From a checkpoint of a small image-text matching model.
Training: soap at rate 0.0035, batches of 256.
Rows from block 2 of the image encoder, named by matrix and row number. Each number is 128 + 24 x the weight over the matrix's rms, rounded and kept within 0 to 255. All counts start at 0.
# convs0: expand 5x5 conv, stride 2 (encoder.blocks.2.convs.0.weight, 144x24x5x5), inputs 10-14, a 5x5 kernel for each
convs0.8 [134 159 107  99 132 133 112 128 171 145 145 130 140 146 118 129 103 131  85 117 126 121 134 103  88 108 125  91 130 133 149  95 142 122 121 100  88 101 114 140 135 120 127 121 104 148 107  78 135 133 109 109 110 139 105 102 132 166 159 114 206 170 153 162 113 175 125 121 154 148 122  99 138 131 139 153 143 110 173 125 132 115 106 132 136 153  92 118 148 158 157  97 140 120 127 140 128 135 189 155 150 158 130 117 112 139 151 183 187 152 135 144 251 165 165 115 154 201 151 139 110 127 116 155 125]
convs0.9 [129 121  95 105  95 122 138 160 132 108 110 107 161 155 138 142 112 109 132 138 140 129 114 117 129 121  98 123 159 144 157 155 133 102  99 137 140  98 135 120  89 109 117 119 138 143 119 140 157 115 153 137 124 142 182 131 113 158 162 171 106 113  85 122 133  99  99 115  84 114 130 127 134 103 126 155 116 103 163  88 133 115 139  94 121 104 145 140 108 147 140 106  80 122 128 167 160 113 137 157 135 133 117 100 132 145 132 126 115 122 100 119 134 130 111 141  66 120 105 131 118 162 115 101 136]
convs0.10 [141 132 115 125 138 132 147 145 146 131 140 139 105 114 142 133 114  91 131 138 154 119  90 129  94 131 131 152 107 126 103 107 123 173 167 119  55  79 136 145 116 135  86  83 111 128 143 120 102 114 156 102 166 121  80 145 132 166 136  95 139 135 136 154 166 105 117  98  99 125 138 101 147 130 104 126 118 111 121 172 133 128 137 104 126 130  89  70 118 133 114  91 111 132 129  98 132 133 110 130 119 119 126  92 124 151 129 157 122 111 131 139 127 132 112 110 101 127 109 139 162 157  88  73 160]
convs0.11 [145 145  91 109 155 161 161 111 135 133 159 117 135 138 154 119 158 111 108 136 125 130 135 117 148 115 142 151  78 121 156 130 135 141 136 137 119 136 117 120 126 121 135 109 120 103 113 104  98 145 124 162 143 130 209 130 132  95 134 119 193 103  97 104 139  91  90 120 111 140  87 136 127  93 136 102 142 127 146 106 157 132 132 124 125  95 100 139 112 141 110  99 120 143 120 142 129 123 126 115 156 132 144 135 152 116 128 105  82 110 120  90 122 134 125  94 101 119 190 170 122 145 111  88  84]
convs0.12 [116 127 138 133  91 122 132 127 108 121 129 123 148 118 109 126 115 119 114 122 127 119 133 139 132 107 127 143 126 118 121 153 103 140 116 139 157 121 157 112 113 187 145 117 102 138 147 113 112 115 140 172 121 140 145 146 128 113 171  96 141 121 139 101 127 165 116 132 147 126 103 138 116 127 172 141  74 151 172 153  92 124 115  97 136 128 130 153 105 124 127 143 128 130 154 138 148 119 172 127 129 148 166 148 120 123 173 125 105 129 146 167 132 132 149 166 147 136 173 105 154 127  94  94 103]
convs0.13 [112 128 156 119 142  82 138 139 126 150 149 158 120 140 156 125 141 131 101 107 100 136 146 113 180 104 158 115 123  82 123 152 100 103 129 169 138  48 111 178 156 113  97 125 123 120 120 120 136 150 138 117 129 137 143 105 101 115 162 143 105  96 124 172 157 129 146 169 173 114 128 160  84 149 139 136 123 116  94 116 138 109 113 133 161 145 111  99 146 173 110 121 140 127 131 170  94 116 147  96 136 148 149 118  97 153 158 147  98  93 166 148 155 109 147 119  94 140 183 156  98 137 138 171 109]
convs0.14 [143 111 142 103 106  97 158 121 140 119 135  98 132 156 152 115 123  73 127 126 145 144 127 143 162 137 116 103  97 117 125 106  94 126  93 145 128  91 138 112 156 138 164 132  87 125 130 165 149 137 132 161 184  73 128 101 116 195 200 111  86 117 151 171 169  90 137 139 175 161 110  95 126 120 128 180 162 118 188 136 131 103 152 162 128 119  32 112 159 154 108  89  75 102 135 149 101  75  93 113 101 100 135 163 121 140 111  96  94 132 111 115 144  71 114 116 133 122 168 100 128 127 139 140 124]
convs0.15 [102 138 143 132 144 140 146 146 163 122  82 114 169 124 152  80  87 108  86  94  96 132 121 121 125 125 137  95 140 155 110 102 128 147 140  96 108 122 162 128 122 138 150 155  67  91 129 180 115 134 136 169 158 162 113 149 126 142  78 110 159  88  98 147 127 137  84 110 167 146 116  97 155 132  96 110 118  95 151 108  95 135 124 147 144 172 141 148  97 124 131 100  78 100 165 133 134 121 122 149 114 202 143  82  84 180 144  60 104 112 134  84  43  82 188 130  66 115 172 211 151 105 167 202 157]
convs0.16 [107 128 174 107 111 120 152 192 146 116 160 228 173 159 115 134 181 197 136 104 152 167 169  84  98 106 136 105 117 130  99 137 160 153  91  85 151 138 121  71 142 127 136 117 112 150 168 152 132  48 151 146 144 126 127 130 130 137 121 130 144 121 104 118 144 152 118 120 127 110 157 141 112 140 135 110 129 100 129 140 105 131 107 140 130 128 113  90 129 136 134 124 116 139 134 137 145 106 102 155 123  83 137 151 116 152 151 136 105 143 115 132 130 154 128 161 117 111 119 112 164 133 125 114 127]
convs0.17 [107 131 116 137 102 148 121 148 111 106 124 146 130 152 153 108 102 120 116 110 125 108 106 150 130 131 135 129 121 149 115 116 148 112 125  84 118 147 145 186  83 116 181 177 140  94 146 164 149 155 121 110 154  95 104 152 179 116 106 137 130 134 133  87 110  78 142 104 138 121 137 144  88  98 146 120 101 144 143 132 142 151 134 116  93 150 129 139  88 124 122 138 147 131 123 112 137 124 127 126 104 130 131 127 118 129 148 137  96 108  90 167  99 118 131 100  97 136 129 146 136 110 140 117 148]
convs0.18 [166 116 128 106 115 172 127 123 128 115 147 145 146 109 136 121 172 139 152 114  93 147 147 131 104 126 127 134 100  89 136 134 158 122 127 111 123 140 149 114 114  78 148 127 131 146 105  87  99 113 137 162 122 105 117 123 141 142 102 131 123 134 158  94  98 154 168 153 135  83 109 115 180 168 135 127 117 116 126 128 127 152 103 166  86 134 196 136 119  79 141 155 142 127  90  94 123 170 134 154 129 139 163 181 154 114 117 135 133 122 113  85  70  97 162 138 103  59  94 131 146 124 115 115 134]
convs0.19 [140 139 152 135 117 123 147 132 119 110 141 132 160 129 142 130 134 138 135 148  96 133 129 174 135 148 155 120 104 137 144 119 125 112 106 107 152 155 124  78 149 130 118 142 113  84 108 122 129 125 136 159 116 137 143 141  97 125 107  96 144 138 119 106 173 131 113 129 191 108 141 146 120 153  91 122 155 122 137 131 147 106 135 113 109 149 162 122 109 105 133 156 102 122 156 126 121 121 150 102 118 131 157 160 149 135 128  58  79 123 147 127 112  88 116 165 117 116 106 152 124  95 120  97 132]
convs0.20 [137 143 156 147 116 146 137 154 115 136  98 111 117 112 119 128 145 120 136 142 159 129 145 136 167 110 139  83  97 100 127 125 139  70  97 137 133 161 111 106 149 148 178 134 138 144 124 130 166 145 138 116 107 132 105 146 145 130  90 161  80 115 123 112 168  84 128 142 157 163 109 171 106 114 112 126 140 120 142 115 124 104 153  95 114 127 115 136 110 140 120 152  93  80 140 165 178 128 166 133 107 109 126 109 135  76 124 150 130 140 150  86 141 143 108 101 108 138 118 102 186 160 148 112 151]
convs0.21 [111 128 129  98 125 128 137 163 149 106 132 119 136 132 126 105 136 133 142 134 149  93 101 130 146  96 155 144 135 138  82 134 133 151 107 109 168 147 164 140 141 179 146 127 149 166 132 117 143 160 131 118 102  79 142 145 117 147  97 117 149 114 117 147 115  87 104 158 133  86 120 137 129 123 138 115 124 101 139 139 143 151 170 117 117 154 135 188 156 107 111 132 177 120 131 109 138 109 131 155 152 133 158 128 102 100 133 130 133  80 141 140  97 103 125  94 154 155 154 119 103 126 145 153 135]
convs0.22 [140 129 112 136 145 123 132 154 127 148 136 118  70 173  88 115 128 159 154 111 111 105 135 108 169 130 170  83 131 164  87 102 233 114  99 173 154  13 157 106 150 114 167  81 113 137 141 174 115 137 149 151 142 101 137  88  64  95 158 136 117 116 119 104 136 114 121 102  99 169 145 124 121 133 101 126 161  93 116 153 140 116 158 134 111  89 179 120 136  86 152 162 155  94 130 102 167 129  62 146 123  94 110 107 131 109 151 207 107 138 144 149  21 157  92 126 142 174 188 116 111 151 115  76 159]
convs0.23 [140 123 147 124 111 167 125 127 133 123 134 126 162 150 109 171 140  83 117 138 154 149 104 101 117 132 104 154 122 118 128 117 163 122  80 108 124 143 155  95  91 157 111 125 139 133 127 124 160 121 123 139 104  91  95 116 129 117 103 139 118 116 123 114 143 103 118 118 142 143 131 136 134  98 107 160 121  91 120 119 133 155 109 115 124 141 140 124  98 132 137 100 100 143 165 131 119 139 140 126 127  88  99 146 145  75 103 134 143 152  90  66 180 215 121  88 128 221 154  67 106 146 153 120 123]
convs0.24 [111 159 137 106 129 140 108 104 131 157 114 141 130 135 129 124 101 141 144 109 129 142 131 136 130  99 135  96 109 116 123 121 149 110 125 139 141 125 131 148 134 135 127 126 143  98 134 140 140 150 115 113 157 122 140 130 116  99 122 133 120 139 146 158 126 116 139 139 112 114 161 157 155 176 148 130 122 102 107 131  97 117 121 112 129 108 136 106 137 149 144 116 124 153 113 102 130 139 137 169 156 141 128 128 102 133 127 125 128 144 141 125 149 131 112 110 115  86 100 123 127 109 109 130 183]
convs0.25 [122 142 125 109 120 123 146 160 117 142 137 142 128 152 114 121 159 166 153 148 135 123 133 146 199 156 145 104 145 127 142 145 177 123 129 134 126 109 129 118 124 123 107 148 117 143 133 137 155 130 123 147 127 119 102 139 125 113 148 123 121 128 160 120 136 103 135 127 144 135 147 137 107 152 140 123 159 125 117 155 127 128 137 167 191 131 135 152 102 161 128 114 162 143 168 120 161 151 116 140 126 131 107 107 125  94 157 124 151 140 142 137  95  86 119 166 134 150 132 108 114 101  99 123 132]
convs0.26 [151 178 118 140 146 146 155 136 127 140  95 115 129 147 133 110 109 146 142 151 145 183 162 154 115 122 130 148 110 127 135 121 128 135 147 127 115 117  87 144 108  86 115 127 127 126 145 127 120 133 109 143 152 118 137 135 158 139 134 150 141 136 128 129 126 143 133 134 143 143 156 111 163 134 150 109 103 129 121 115 100 123 134 105 135 112 124 111 131 130 128 134 125 118  81 127 143 119 101 111 125 115 124 112 109 147 140 148 124  87 123 146 105 120 130  91 130 131 133 142 118 126 128 169 112]
convs0.27 [131 113 154 132 112  93 115 154 153 152 120 114 147 164 149 107 115 109 135 122 134 131 127 113  86 143 131 131 141 139 122 136 142 111 129 119 135 108  99 112 137 118  84 123  77 150 124  76 133 108 129 131 138  95 128 126 142 121 135 138 150 103 149 120  90 136 110 108 120 138 135 135 124 124 125 107 119 116 131  99 100 135 140 130 129 122 118  91 100  94 108  62  81  62 106 138 102  94 114 124 105 105 121 118  79 111 124 134 153 108 106 112 129 129 100 110 105 119 115 125 128 110  89  96 138]
convs0.28 [161 185 112  89 105  88 164 197 127  90  96 103 121 176 163 148  72  71 155 159 124 149 112 126 158 128 147 109 124  86 121 125 192 148 107 126  72 121 167 199 142 121  72 131 179 105 120 128 136  82 130 123 147 117 128 134 132 119 137 148 126 118 135 104 139 105 153 108 111 147 155 114 117 143 126 148 132 141 110 138 144 132 131 157 124 153 141 135 158  93 126 129 131 139 134 137 118 128 109 149  96 119 146 118 128  77 135 153 133 117 107 109 129 138 118 121 135  85 137 162 143 105 110 143 167]
convs0.29 [145 142 157 145 141 130 106  96 155 167 144 119  69 101 116 145 153 116 120 158 120 153 114 129  96 132 118 165 119 184 112 123 112  69 152 101 137 150 176  44 133 135 176 125 139 123  87  98 125 113 146 132 128 126 155 183 141 171 154 153 124 153 115 130 111 115  99 125 142 124 128 154 151 132 133 132 146 128 127 123 165 141 165 110 103 159 137 132 133 103 124 132 135 117 146 127 147 142 132 104 130 135 124 114  87  98 134 149 123  74  90 139 189 181 119  99  74 121 147 106 168 114  94  84 163]
convs0.30 [ 83 172 141  80 113 143 139 135 129 161 127 193  63 152 100 125 150 150 148 137 143 141 125 123 144 158 117  92 127 159 161 148 109 145 156 131 117  82 122 129 125  97 100 102 140 112 107 122 131 117 145 150 128 120  96  95 139 115 121 100  86 178 123 122 109 106 169 218  89  87 135 170 111 112  89 126 148 126 122 151 151 153 103 121 142 117 154 159 113 134 113 121 142 116 135 117 114  92 107 118 131 126  96 117 137 187 199 103 152 121 186 196 110 136 131 111 151 142 144 114  76 109 158 118  71]
convs0.31 [129 155 114  87 113  99 144 172  76  81  87 104 192 171 116 121  64 142 249 141 151  66  66 137 154 153 149 151  91 113 100 121 131 141  95 116  89 128 151 110 125 124 117 115 155 135 104 132 136 143 117 120 134 105 116 123 112 126  99 112 146 147 111 134 156 148 119 148 146 105  93 134 139 135 107 146  94 110 146 125 170 116 128 136 126 173 176 162 131 122 107 168 163 124  86  76 102 128 168 140 131 134 124 130 120 115 111 142 166 140 147  73  82 141 169 131 117 128 146 133 105 143 161 130 118]
convs0.32 [137 123 136 112  80 135 129 136 130 150 106 151 117 134 145 163 134 148 162 139 145 144 111 103 118 154 123 120 130 122 129 135  96 118 143  79 118  75  70  94 109 143  99  79 125 107 142 131 107 143 119 129 112  78 105 162 173 146 129 109 165 106 119 153 112 130 122 128 138 177 161 144 100 140 149 106 120 109 149 131 144 142 108 142 124 114 128 164 146 182 145 105 119 133  94 130 138 110 108 158 121 115 140 134 114 143 160 121 159 114 163 133 132  80 127 143 113  74  78 147 110 147 138 106 157]
convs0.33 [139 123 129 117 160 129 129  92 118 137 136 107 147 140 117 105 142 123 157 119 106 112 132 134 129 167 106 110  90 138 122  52  55  86 165 132  44 103 129 184 105  73 167 195 155 106 166 153 129 107 131 112 177 179 136 145 193 182 139 104 114 174 125 126 114 133 152 123  69 100 144  91  97 110 165 132 177 175 136 124 144 159 113 107  78 122 147  90  67  99 130  63  43  76 173 126  78  87 141 160 121 119 106  67 116  94  94 203 172 137  81 146 145 116 118 134 170  95  85 147 167 185 139 102 169]
convs0.34 [121 163 154 132 117 134 172 143 113 124 149 145 149 138 114 112 117 107 130 107 112 104 135 146 119 122 131 138 115 120 124 101 121  89  97 139 134 109 113 132 124 172 167 121 104 135 159 137 122  88 145 131 149  71 137 143 101 118 109 157 171 153 152 125 121 143 119 130 117 124 114  97  91 140 153 129 128 105 130  96 131 122 104 120 136 140 164 111  94 126 119 151 155 105 107 114 112 141 135 102 127  96 134 148 147 138  69 119 143 153 145 125  54 100 160 148 151  93 108 164 138 149  96 117 152]
convs0.35 [ 86 115 165 146 115 126 162 157 134  90 178 176 113  96 103 103 132 121 119  94 109  75 125 128 197 122 109 149 130 130 113 135 137  96 117 153 148  64  89 132 103 105 105 102 162 116 113 110 163 170 147 119 130 124 121 121 135 126 128 120 141 153 124 127 117 133 174 122 140  71 121 110  80 134 131 156 122 126 124  68 100 156 134  98 127 140 114 115 122 148 115 130 149 115 150 143  91 116 149 154 153 162 135 116 136 122 119 166  92 105 198 128 150 125 102 163 137 119 138 169 129 110  95 120  92]
convs0.36 [109 119 137 134 166 130  80 140 169 139  90 147 186 145  98 121 125 169 128  85 149 131 117 117 119 117  99 104 146 119 109  82  84 160 153 155  88 125 197 136 111 139 152 136  70 125 171 104  82 126 111 120 114 149 128 119 160 139 115 112 152 141 123  77 120 122 103 118 131 129 121 118 133 106 139 121 104 205 192 186 122 157 181 151 104 143 140 157  94  34 124 115  75 121 148 120 127 105 110 188  80 104 180 166 123 131 157 170 149 111 171 160 138 119 131 150 128 132 158 142 114  94 108  87  98]
convs0.37 [129 125 131 146 100 125 121 119 128 125 151 125 151  85 112 120 107  85 148 140 137 102 121 147 138 148 128 101 175  81 122 137 143 151 128 113  98 201 108 122 127  85 112 192 135 120 163 128 100 112 144 152 150 139 110 129 101 103  99  78 109  82  92 152 104 123 153 169 130 136 164 119 125 141 123 119 126 136 120 124 143 129  97 130 125 120 110 180 125 136 151 140  70 147 129 115 153 132  94 145  99 166 110  97 105 120 161 193 171 159 158 151 191 139 147 147 112 141 170 142 110 146 152 110 114]
convs0.38 [150 141  91  76 120 119 133  99  52  72 136 119 178 156  83  90 135 203 187 164  82  72 153 180 167 126 121 124 119 107 154  97  86  74  74 113 164 177 124  90  96 139 221 171 184  54  55  98 150 195 149 129 107 155 119 142 132 126 120  93 112 127  96 130 105 136 123 108 112 132 108 118 158 163 188 131 122 142 156 120  97  92  86  56 136 113  80 117 113 149  99 127 155 150 120 100 132 183 166 135 119 121 100 140 110 132  96 109 136 141 125  96 117 120 125 119 132 147 133 137 115 147 132 106 140]
convs0.39 [122 100 131 147 139 126  93 115 166 132 122 118 131 130 154 105 114 129 126 160 127 123 107 110 124 123  97 115 128 155 134 122 130 116 101 109 106  84 175 153 124 103 116 126 162 121 133 114 151 139 113 153 161 126 120 149  99 136 116 115  82 158 134 131 126 118 155 130  87 160  99 129 161 125 114  76 117 121 161 148 118 104 131 123 161 121 148 109 142 167 129 124 137 138 136 112 123 121  99 127 137 112 171 151 156 131 155 106 147 143 113 132 179 137 170 122 120  89 127 167  76 131 103 122 116]
convs0.40 [165 134 120 116 151  95 112  91  76 137 112  45  90 165 157 135 117 189 195 141 144 180 215 221 139 106 143 114 116 128 161 112 107 120 117 112 117 121 109  93 151 122 129 103 122 166 132 150 133 108 139 150 139  94  94 137 118 149 122 143 146 121 103 143 114 130 129 139 115 113 119 145 124 126 134 148 117 107 123  99 151 122 113 145 125 145 120 115 129 135 120 103 137 103 119 103 111 117 110 127 135 127 139 106 130 112 126 131 160 127 118 140 131 128 146 107 173 132 142 120 112 121 138 111 133]
convs0.41 [132  95 136 150 129 136 130 119 159 142 188 119 158 177 160 177 100 107 152 201 112  85 107 182 183 130 108 153 153 138 124 146  96 113 122 156 140 108 142 167 156 112  89 109 171 130 126 126 155 183 106 133 165 128 141 164 126 125 127 112 129 130 127 151 121 107 116 112 111  93 109  88 139 135 115 117 115  95 120 121  94 120  66 105 107 122 145 108 110  86  96  87 104  69 103 145  98 105  86 117 165 108 111  94 154 160 148 119 105 109 136 136 111 153 106 105 131 154 146 103 116 127 128 166 138]
convs0.42 [137 145 142 107 124 120 146 186 141 131 117 129 113 157 121 113 110  91 102 133 144 141 131 121 167  92 111 121 100 116 158 111 126 116 155 117 144  98 140 122 115 127 174 126  97 152  96 166 107 145 154 114 130 121 148 130 152 135 100  93 113 135 160 144 141 116  91 113 153 132 135  67  83 128 105 119 107 144 111 119  94  94 121 146 159 152 169 133  96  95 159 124 149 127 116 151 127 106 138 152 115 102 155 161 136 129 100 124 122 139 101 166 110  56  56  91 151 193 221 148  94  98  95 101 127]
convs0.43 [135 107 113 146 145 141 120 122 137 116 167 140 152 109 130 124 164 142 146 117 149 186 182 169 150 119 132 150 140 152 123 108 115 134 130 145 119 116 156 124 132 147 151 141 127 114 154 160 178 145 160 148 166  89 140 153 141 124 127 131 149 119 122 123 130 126 135 116 122 140 125 119 104 169 145 107 149 155 116 150 119 125 136 147 131 119 159 147 128 131 120 133 163 130 116 115 131 122 125 112 143 142 129 122 132 148 144 115 123 113 124 151 114 109  92 147 105 117  92 130 153 131 104 149 110]
convs0.44 [123  83 111 119 107 114 111 109  85  93 111 123 118 126  97 124 130 139  98 126 104 137 118 104 106 132 170  96 129  93 132 116 107 121 102 114 115 139 109 103 124 170 153 125 129 126  89 110 129 121 102 159 131 126 163 118 154 164 176 138 139 163 157 150 148 125 173 150 116 136 188 125 114 129 132 123 129 124 157 140  95 140 151 156 122 136 103 106  83 127 142  75 113  96 175 139 145 143 169 169 114 109 124 144 156 102 122 141 152 168 111 121 138 156 116  76 169 142 114 103 139 144 138  78  75]
convs0.45 [118  93 140 125 111 142  91 129 169 137 132 136 177 200 127 116 172 151 108 111 127 142 115  40  94 137  94 103 151 139 134 104  94 146 144 137 108 124 158 160 106 116 155 112  94 107 144 162  99  88 164 134 177 125 127 139 119  92 149 148 117 124 187 155  93 140 128 113 127  87 142  93  93 113 170 121 109 138 141 108 101  88 124 104 115 111 126 135  68 120 134 104  94 120 178 100 109 111 157 136  87 112 139 124 133 114 103 106 137 137 118 138 142 138 145 158 104 137 145 158 148 123 134 145 142]
convs0.46 [118 106 120 141 146  94  75  73 111  92 180 189 155 114 124 160 181 191 130 109 108 141 113 100 105 153 154 126 152 120  98 126  95  96 126 133 114 165 117 149 128 110  82 128 134  87 152 133 153 105 128 107 133 139 131 127  84  95 130 122 126 140 129 128 126 157 168 157 107 124 114 118 130 134 145 110  97 114 155 134  80  96 150 155 114 139 136  90 111 115 163 144 102 104 115 136 147 162 160 120 102 109 130 151 121 137 154 119 115  70 148 115 136  95 124 126  86 114 170 192 121 157 129 120 109]
convs0.47 [125 130 145 131 116 117 134 139 122 118 133 143  98 116 166 135 126  97 126 111 125 118 106  98 116 122 114 142 156 169 136 141 135 113 123 112 116 148 112 112 108 143 114 139 123 117 181 132  64  94 136 111 124 146 101 107 126 141 153 128 154 108  87 152 177 112 101  92 139 172 115 103  71 138 140 114  93 145 134 135 121 110 123 118 121 137 111 101 175 183 145 109 133 116 142 144 139 119 106 117 140 147 119 134 118 130 142 122  98 112 150 120 190 114 125 141 142 154 114  97 118 133 108 115 101]
convs0.48 [114 131 150 125 102 139 155 133 142 116 137 131 111  98  93 137 114 121 146 129 126 123 115 117 104  79 106 116  97 153 129 120  67 148 169 139 138 108 175 189 115  93 121 186 189 136 132 138 186 145 129 141 115 122 131 125 126 121 123 118 102 147 142 122 158 137  98 106 105  97 161 159 115 111 123 105 100 124 146 114 139 110 106 133 151 146 104 141 134 135 106 105 130 139 109 124 138 119 124 156 102 123 123 141 139 158 134 145 120 125 128 112 104 118 101 131 106 147 198 131 171  88  95 119 125]
convs0.49 [ 71  92 116 141 160 104 144 162 142 128 118 131 190 117 123 151 142 164  81  79 138 126 100 109 134 122  45 102  85 158 117 102 154 176 203 140 180 176 161 144 150 182 109  59  71 158 122  60 107 109 137 112 131 170 147 144 110 121 152 155 112 145 158 162 150 104 160 133 127 123 132 133 136  92 108 110  92 110  84 126 149 127  93  99 128  99 144 147 152 138 101 135 129 140 126 141 127 151 167 127 147 121 110 155 138 133 140 124 107 106 110 156 150 129  96 143 112 148 173 144 114  94 110 144 149]
convs0.50 [120 122 176 136 144 142 161 152 162 124 143 115 103 119 140 134  78  89 118 149 141 144 134 181 124 139 121 185 152 132 143 150 169 144 118 145  90  73  93 144 126 100  92 105 111 138 118 102 164 124 119 114 109 108 161 121 153 159 166 135 134 114 165 146 119 177 134 119 102 102 117 103 116 143 115  97 105 117 122 171 172 164 219 163 151 171 152 184 150 125 109  66  96 120 122  96 111 104  98 116 113 145 143 147 134 124 127 164 149 111 156 147  79 122 134  75  89 103 131 130  83 120 145 116 114]
convs0.51 [124 126 123 123 109  97 115  92 122 119 119 115 116 124 135 122 112 122 121 136 123 112 140 148 107 119  99 122 116  97  88 119 112 132 128  96 125 119 120 125 122  81 119 103 142 106 107 107  93  98 150 145 121 161 138 155 147 128 118 141 152  96 143 107 150 134 116 140 164 152 158 145 110 160 171 165 146 161 134 117 160 132 156 147 116 162 134 116 161 156 128 152 128 162 178 156 140 149 150 190 139 179 166 125 120 152 130 129 151 175 158 102 118 114 160 111 142 124 147 112 143 155 106 165 130]
convs0.52 [100  94  93 101  86 127 105  89 126 105 122 102 111 105 133 126 126 121  91 103 121  91  94 107 101 103  82 121 144 134 117 107 127 136 129 122 136  92 124 131 117 108 142  96 106 135 104 124 116 129 107 142 161 126 110 148 157 103 164  99 119 178  84 112 143 138 125 126 127 149 107  78 145 126 122 118 138 143 125 174 149 137 117 133 128 131 132 102 103 138 137 143 123 107 130 141 131 137 113 139 137 132 126 114 117 152 135 119 140 108 115  97  89 148 107 126 141 118 122 141 118 105 144 154 159]
convs0.53 [130 143 138 151 132 127 109 113 109 141 123 102  67  79  99 177 149  67  84  99 164 150  62 119  79  99 162 129 145 120  96  84  55  98  58 121  62  47  62 100 123  94  76  84  87 150 131  94 117  91 104 144 121 150 144 112 117 120 119 103 135 129 148 124 122  90 153 112 115 117 130 112 134 138 127 114 136 121 113 134 149 150 133 137 137 127 131 130 129 131 129 127 132 157 110 137 125 126 130 147 158 124 142 145 151 136 102 129 151 135 132 131 115 118 143 132 104 119 122 136 114 146 122 142 159]
convs0.54 [134 148 123 140 168 125 188 133 170 143 125 127 132 188 137 116 119  59  90 127 116  88  55  76 109  77 109 113 156  86 140  90 108 123  80 155 144 127 102 120 137 141 135 158 146 164 149 194 174 165 148 117 155 113 121 127 148 145 113 126 137 138 125 130 131 119 113  93 103 131 157 129 117 123  83 101 131 106 121 114 109 132  96 100 105 126 144 176 138 111 141 135 134 128 146 105 108 129 158 144 133 169 123 118 139 119 156 136 145 193 115 129 125  96 131 129 153 108 106 126 118 117 163 136 127]
convs0.55 [132 133 152 100  94 127 169 150 113 118 103  98 130 148 163 120 143 116 115 112 133 145 107  83 132 114  65  99 116 111 105 162 183 162 156 120 169 186 138 119 100  85  76  87  65 161 148 118 109 158 143 131 158 146 136  76 107 142 164 109 131 163 107 149 166 151 152 130 137 150 141 176 143 134 101 154 133 116  82 116  90 113 100 118 115  82 156 136 154 156 137 163 155 149 117 117 135 122  83 146  94 142 150 136 123 129 102 145 184 159 150 112 145 167 186 161 151 108  65  93 123 148  96 114 105]
convs0.56 [143 154 103 133 143 134 108 146 123 171 154  87 142 150 156 162 116 116 126 166 169 158 114 123 125 168 165  93 121 174 142  48 170 118 134 130 161 174 138 118 135 187 120 142 126  96 124  79 134 183 141 112 115  89 155 116 102 163 141 114 150 107  69 118 120 173 112  67 116 122 148 120  98 124 142 137 113 104 126 135 126 118 161 131 116 103 141  92 147 124 114 112 114 134 125 126 128 107 145 143 106 142 127 130 159 147 112 188 102 131 118  87 208 169 112 146 167  89 141 176 144 171 121 135 120]
convs0.57 [142 132 138 168 148 139 150 138 122 126 117 148 133 121 164 141 104 132 140 143 159 114 134 121 139  96  95 144 130 143 101  97 125 156  97 123 152 101  92 137 109 142 139 131 122 106 121 114 112 122 148 175 131 114  53 130  91 101 111 165  95 164 235 168 154 124 130 195 196 140 130 161  96 106 151 153 161  86 137 107 127  96  95 126 146 123 159 176 161 180 133 145  96 131 101 136 140 104  90 124 109  90 121 126 141 156 141 156 135 138  81  78 155 112 128  90 131 164 197 126 143 153 109 128  94]
convs0.58 [115 121 162 119 136 125 144  84 110 134 122 131  92 128 115 110 125 116 102 114 133 118 157 126 133 165 137 107 134 137 112 107  69  88 114 139 123 118 111 149 129 129 183 157 161 144 137 121 149 101 122 111 155 178 124 176 133 133 117 112 130 130 151 128 160 120 134 150 157 109 152 152 133 138 148 123 140 107 122 136 103 144 141 121 144 137 100 125 122 124 129  88 104 119 105 154 123 126 139 112 137 129 172 156 123 115 123 142  98 140 125  93  84 118 103 167 160 141  89  90 142 145 147 127 133]
convs0.59 [116 147 150 131 144 112 176 143 139 144 126 152 148 104 112 103 146 113 112  93 116 115 119  85  70 116 101 141 121 119 145 119 130 131  97 141 108 144 102  58 131 114 119  89  99 130 126 112  91 117 128 106 120 152 127  82 109 103 149 142 136 154 134 135 141 118 123 140 168 147 135 129 146 150 142 140 130 137 103 115 148 121  72  99 158 136 129 120  97  97 151 124 138 127  99 119 108 117 156  94 123 131 125 123 144 150 124 121 125 146 143 118 118 133 146 104 144 120 114 112 124 142 131 148 128]
convs0.60 [142 115 157 113  85 139 114 104 108 121 103 112 132 118  95 139 130 128 104  79 104 153 149 143 136 146 121 143 137 144 102 124 118 135 128 127 118 109 128 103 169 128 148 125 106 167 133 124 119 123 123 147 131 129 167 153 162 142 117 131 145 120 127 113 127 104  85 120 147 153 158 118 125 117 165 177 127 105 122 113 142  62 121  82 120 144 151 148 129 121 116 123 141 108 129 139 129 118 117 153  97 111 125 116 157 120 121 113 124 102 122 106  80 136 138  90 115  68 114 128 143 178 134 110 146]
convs0.61 [139 128 151 137 153 154 113 152 141 135 143 152 130 111 136 106 118 153 121 120 133 124 148 141 136  94 121 168 140 122 105 117 131 143 103  97 117 132 158 148 136 101 107 101 143 163 122  89 111 127 103 139 149 121 121 110 161 103 154 130 152 120  95 136  98 147 112 140 141 150 136 145 113 116 137 109 145 115  90 121 147 158 111  99 129 131 141 153 132 106 164  94 141 135 110 142 129 124 136 129 132 120 125 170 100 139 102 100 118 116 116  77 137 140 150  95 160 152 135 183 122 151 145 127  98]
convs0.62 [138 127 148 135 125 133 165 149 146 153 135 131 116 123 111 100  92 105 100  90 119 114 124  82 122 106 117 133 114 147 158 163 118 158 144 136 151 102 127 105 159 135 158 162 135 134 150 159 138 101 126 121 137 128 145 124 134  78 102 116 141 134 121 133 134 174 148 122 110 121 106 116  94 126 128 135 123  89 129 121 123  92  94 136 109 125  98 137  94 158 146 133 135 112 132 104 143 141 147 119 113 148 162 144 118 112 138 111 102 140 120 106  86 119 156 120 162 126 119 156 108 156 178 153 117]
convs0.63 [114 119 128 122 146 104 127 124 124 116 108 125 154 135 116 119 148 135 146 121 144 154 169 109 144 143 140 134 118 114 136 124 139 131 130 145 138 121 112  85 126 107 133 145 128 120  95 145 119 102 145 176 139 156 140 101 167 124  93 123 141  93 102  98 140 118 121 102 135 115 155 132 140 137 128 121 134 117 113 129 137 130 144 113 111 134 129 125 119 178 141 150 141 135 121 128 117 126 171 130 125 173 133 142 156 127  97 145 133 104 119 136 170 126 145 170 131 119 135 121 132 134 168 110  97]